A small model that answers yes/no questions on an image's attributes, trained from scratch.
Training: muon at rate 0.021, 9900 steps, batches of 128.
Data: trained on made-up road signs on poles, 245000 training examples.
Rows from block 3 of the image encoder of a small model that answers yes/no questions on an image's attributes, named by matrix and row number. Rows with one number within an expert belong to one neuron, the router's apart. Each number is 50 + 10 x the weight over its row's rms, rounded and kept within 0 to 99. All counts start at 0.
After each expert's rows are labels from the 100 images, of 14976, where the router gives the expert most weight on average: "top examples" is what is common among them. Only what is clearly more common there than usual is listed. The data: made-up road signs on poles.
# router: slot weights (encoder.blocks.3.mlp.router.weight, 8x192, trained with AdamW), inputs 64-127
# up: expert up (encoder.blocks.3.mlp.up, 8x48x192), inputs 64-127
# down: expert down (encoder.blocks.3.mlp.down, 8x192x48, transposed), outputs 64-127

# expert 4
router.4:44 49 40 47 48 51 50 43 44 53 54 48 58 66 52 45 68 43 62 66 40 39 48 24 54 58 68 45 53 49 44 64 48 38 38 53 64 59 51 59 55 43 49 48 52 69 31 46 61 26 38 47 34 63 66 44 70 45 44 61 42 46 51 44
up.0:62 51 49 53 59 49 56 50 38 62 50 45 40 31 39 37 43 55 48 53 34 58 53 52 49 43 53 48 57 52 34 34 45 62 51 36 43 51 57 64 52 51 47 44 37 50 49 66 30 50 63 50 58 56 59 60 60 38 52 68 62 43 49 50
down.0:43 39 53 43 45 40 47 46 53 27 57 62 34 49 63 55 65 48 36 40 70 30 29 54 38 38 39 63 52 56 34 59 66 43 44 45 57 43 47 61 68 67 66 61 66 38 48 53 47 44 41 59 25 34 39 48 52 43 31 58 54 59 55 55
up.1:61 73 49 43 53 46 40 52 57 55 62 42 51 24 56 46 51 65 66 50 68 48 26 47 56 48 59 30 52 71 30 52 50 65 57 53 55 56 51 57 60 63 58 65 42 57 53 52 44 41 41 57 45 23 50 53 61 50 41 42 37 39 45 33
down.1:55 39 33 55 36 51 40 56 42 54 53 49 51 46 40 61 59 48 47 50 55 53 52 37 34 44 41 44 54 42 53 52 51 58 62 44 59 51 27 55 65 48 50 48 61 52 55 55 42 67 56 60 48 36 32 62 57 45 44 50 49 60 41 62
top examples: blue face

# expert 6
router.6:31 51 54 47 55 30 44 68 54 49 56 40 55 50 60 57 59 51 28 42 52 61 33 47 67 42 60 38 55 53 50 40 48 50 36 62 40 31 58 40 60 56 44 69 58 52 68 35 42 42 47 56 38 53 40 60 47 56 58 37 61 64 53 50
up.0:51 53 47 79 69 46 40 51 42 59 61 54 64 57 58 50 50 67 70 45 51 44 51 69 52 54 42 59 60 43 63 48 55 54 61 53 45 53 51 37 34 40 42 38 44 38 60 32 42 36 61 49 45 56 53 32 48 51 58 49 53 35 59 55
down.0:52 61 45 65 35 41 48 40 45 50 57 52 60 40 50 51 45 37 59 59 47 40 59 70 56 51 36 46 38 62 44 46 66 50 35 48 51 45 40 48 37 61 56 53 87 43 52 45 49 38 45 42 46 60 52 53 48 59 47 51 52 50 24 49
up.1:51 62 46 56 55 76 46 38 39 52 73 65 62 51 56 59 59 61 51 53 40 49 49 43 48 49 47 60 45 46 48 46 41 40 40 49 59 62 40 58 54 42 48 42 46 67 46 36 50 55 35 50 66 55 37 39 71 43 50 58 47 48 42 52
down.1:42 29 60 50 54 53 30 68 32 40 59 49 49 49 51 39 42 67 45 50 60 52 43 38 44 35 61 43 61 51 32 36 59 48 49 49 40 50 62 46 60 48 46 66 29 41 45 55 39 65 78 35 44 49 51 53 46 42 54 60 49 42 49 55
top examples: white face; grey face

# expert 0
router.0:45 59 45 52 49 58 49 60 55 57 49 53 46 67 52 37 55 43 61 33 35 48 52 48 36 53 35 53 50 53 67 57 28 54 45 52 57 49 48 63 55 59 44 24 53 66 60 50 44 55 59 56 62 58 49 40 49 43 45 39 45 64 35 49
up.0:59 48 40 51 54 44 49 32 47 45 45 35 62 54 51 51 52 45 48 68 32 52 73 61 50 50 51 54 34 48 25 39 35 43 38 62 54 45 44 43 45 20 70 65 55 46 39 47 55 65 47 42 63 48 47 67 44 66 52 68 42 34 48 57
down.0:50 54 58 47 37 58 52 60 52 44 43 64 52 67 56 63 72 51 46 22 55 50 49 44 49 57 57 35 61 36 32 62 38 66 46 37 58 47 47 48 52 51 49 64 60 46 63 40 58 49 68 71 55 60 43 28 49 43 38 34 51 63 61 49
up.1:36 39 69 62 61 36 61 48 27 57 61 35 52 22 51 37 42 49 41 56 53 36 41 57 48 33 47 45 54 65 51 42 62 64 52 51 54 44 62 51 37 41 46 40 62 57 67 48 51 57 52 45 48 53 37 42 41 62 60 68 50 38 53 54
down.1:34 48 47 44 49 47 30 51 49 31 46 64 43 61 48 31 53 53 45 56 46 45 38 45 53 55 57 58 37 50 77 50 42 44 36 60 55 57 42 76 47 59 59 55 43 59 44 55 39 48 50 40 54 41 50 46 60 61 34 64 81 55 52 45
top examples: teal face

# expert 3
router.3:66 31 41 56 62 56 54 39 59 58 58 42 50 48 50 50 54 61 55 61 58 60 49 43 64 47 48 51 54 60 40 46 59 48 56 65 50 50 63 57 44 55 48 70 33 39 31 50 57 49 31 44 53 46 55 66 43 41 63 72 62 51 36 52
up.0:53 55 62 71 61 46 41 44 60 50 56 43 39 33 53 45 52 37 54 32 47 51 60 48 57 50 68 37 37 49 58 40 50 52 64 48 49 41 48 75 40 59 57 26 45 43 47 53 55 43 61 51 44 37 36 46 36 42 38 59 60 38 47 30
down.0:49 63 58 42 40 57 59 64 44 40 60 34 58 68 40 62 55 69 49 45 44 50 50 73 32 48 50 46 57 46 44 56 55 43 56 49 35 63 54 61 41 56 49 55 63 50 40 46 55 64 51 36 39 61 35 31 66 55 40 63 57 40 44 63
up.1:61 54 59 55 66 60 52 40 46 61 45 42 56 47 35 49 29 50 51 58 51 42 64 56 53 39 48 44 49 54 41 46 41 42 56 46 53 50 39 45 45 32 51 16 31 55 57 58 49 57 58 48 61 64 37 43 66 47 44 62 25 26 43 61
down.1:40 28 48 42 50 51 54 55 42 65 45 47 49 45 65 44 39 48 53 58 67 50 54 38 72 56 47 61 38 42 49 78 55 42 53 48 31 52 45 52 53 38 47 64 51 58 41 46 80 59 52 49 54 39 49 43 36 45 45 44 47 63 51 48
top examples: purple face; pink face; purple rim

# expert 7
router.7:64 29 50 49 54 52 62 46 56 61 39 47 38 42 28 51 36 68 54 52 35 59 46 49 56 47 28 66 62 54 56 55 63 65 53 71 57 59 41 49 33 43 43 47 46 40 52 66 48 35 56 54 44 60 55 38 62 66 50 55 43 61 56 65
up.12:39 62 37 56 55 52 54 50 36 63 34 43 34 67 43 43 56 68 55 51 41 39 54 60 65 40 76 44 50 65 44 49 52 49 40 52 73 59 56 46 48 58 58 61 38 43 50 45 63 39 44 29 50 58 56 53 61 51 39 50 41 52 56 44
down.12:61 42 64 56 74 35 62 56 60 15 50 60 47 44 63 61 38 41 52 40 67 48 70 43 54 52 56 43 68 31 38 34 54 52 63 53 55 32 68 54 55 46 28 36 56 67 39 47 63 37 54 51 39 55 34 52 44 49 49 45 36 41 60 46
up.13:46 42 55 61 40 50 47 55 51 39 45 48 54 40 61 47 59 60 57 52 41 40 46 46 18 42 45 65 43 65 76 48 41 52 74 52 44 44 52 57 56 52 55 76 52 32 40 42 35 63 55 46 41 40 53 59 44 46 49 62 59 36 38 55
down.13:54 45 54 38 38 49 44 58 48 48 72 55 49 57 58 64 56 40 46 64 57 57 27 45 42 43 53 34 68 47 50 52 55 58 37 86 44 50 48 53 48 42 44 37 50 44 63 49 66 61 54 63 48 46 44 51 60 53 50 39 45 63 37 39
top examples: hexagon sign; red rim; pink rim

# expert 5
router.5:65 51 43 53 54 35 66 57 35 52 45 43 58 43 64 46 46 59 60 48 62 28 70 52 56 41 46 29 50 47 52 49 58 46 47 42 67 58 43 41 45 42 31 34 41 64 44 60 71 35 50 57 55 55 52 43 48 70 49 55 32 49 63 31
up.12:62 60 36 42 27 35 38 52 50 43 39 57 37 45 52 63 49 53 49 40 79 41 31 49 55 53 61 34 56 41 39 59 61 48 61 70 39 63 51 62 44 48 65 64 59 47 60 52 46 44 54 48 43 49 63 49 51 45 56 17 72 60 42 37
down.12:61 50 54 76 66 57 50 61 49 47 67 61 47 54 55 56 51 49 43 42 62 63 40 35 51 62 33 19 41 47 54 57 44 68 58 42 51 27 55 47 70 48 45 64 60 45 55 53 42 52 48 49 40 52 37 55 67 48 24 55 57 33 38 55
up.13:54 61 64 38 38 41 75 77 51 57 40 50 64 62 63 49 53 56 40 41 57 59 68 60 32 46 43 41 58 46 36 46 53 70 45 46 56 49 56 36 61 54 49 49 58 38 43 49 50 44 57 43 49 55 35 50 40 57 42 30 36 63 56 53
down.13:42 50 42 47 36 53 40 51 46 40 48 51 45 43 49 61 50 49 50 60 64 34 53 50 58 47 42 42 55 39 54 52 46 42 55 30 69 67 47 45 51 50 61 35 43 68 34 23 56 51 54 41 54 51 64 48 55 37 71 27 41 65 46 46
top examples: orange face

# expert 1
router.1:28 56 47 48 55 45 41 59 51 46 51 53 58 30 45 62 57 42 46 36 64 61 48 59 43 36 48 49 56 50 74 59 61 38 72 38 24 40 40 49 66 57 57 59 55 40 48 39 58 60 59 41 49 29 37 45 38 53 55 49 62 51 62 51
up.0:37 54 45 71 49 49 46 56 52 38 45 40 40 33 45 31 52 28 33 66 37 66 35 37 49 30 45 46 65 41 63 51 46 31 39 37 39 60 42 64 58 59 46 47 58 50 47 40 37 55 42 64 46 52 49 57 59 53 67 51 57 59 31 40
down.0:34 69 28 52 47 51 41 58 58 49 54 54 44 47 54 63 44 65 58 39 60 31 51 70 55 51 64 56 52 53 52 50 52 60 54 36 55 46 51 67 61 55 50 63 46 59 59 48 44 42 70 32 65 39 63 59 33 59 52 41 65 46 41 40
up.1:48 36 36 61 43 53 56 54 42 51 67 41 41 44 49 48 49 47 57 56 34 63 48 67 58 34 49 55 59 52 53 49 46 40 36 35 49 54 40 55 42 56 44 32 57 55 32 58 63 20 45 46 73 41 59 62 54 70 57 60 53 56 51 45
down.1:42 48 51 60 32 46 57 62 31 51 51 35 44 43 54 64 48 39 49 49 59 57 42 58 32 41 68 43 29 34 34 58 52 41 56 52 52 49 45 30 55 53 37 51 48 48 52 67 50 43 48 60 24 37 48 51 62 35 37 55 51 43 61 46
top examples: green face; yellow face

# expert 2
router.2:53 52 56 44 50 54 59 34 44 46 38 66 46 49 50 47 35 39 57 54 42 52 57 46 43 59 45 56 36 55 35 36 61 44 59 70 54 38 49 62 45 24 56 33 70 52 43 60 58 46 58 54 60 46 34 56 51 54 40 55 41 28 51 49
up.12:43 61 53 34 40 59 60 43 52 65 62 71 48 45 40 45 43 38 48 37 58 54 35 41 54 58 41 60 49 44 52 55 52 56 60 44 21 35 64 46 60 62 65 58 49 58 57 48 33 61 50 50 61 24 52 37 49 40 38 45 60 39 49 62
down.12:35 49 51 48 65 48 44 50 68 47 56 48 48 43 59 61 42 41 64 61 52 53 42 51 40 67 53 61 45 24 30 54 34 47 57 45 49 47 53 55 62 53 51 56 67 37 42 58 59 59 34 60 51 50 47 49 39 39 43 44 45 30 36 46
up.13:52 56 48 34 37 52 33 62 57 54 50 65 54 48 50 52 56 61 43 56 67 54 42 56 47 55 46 69 40 45 42 53 55 50 64 59 27 40 48 32 54 47 59 55 42 35 61 40 53 46 59 53 40 54 63 42 55 55 49 35 56 42 78 62
down.13:56 71 52 68 40 40 56 66 56 41 51 62 63 62 47 36 55 54 53 59 56 36 40 50 40 58 48 40 38 56 46 37 44 60 27 65 47 44 43 53 25 41 45 59 51 47 38 55 28 39 62 37 36 56 36 48 58 75 64 36 53 55 60 55
top examples: black face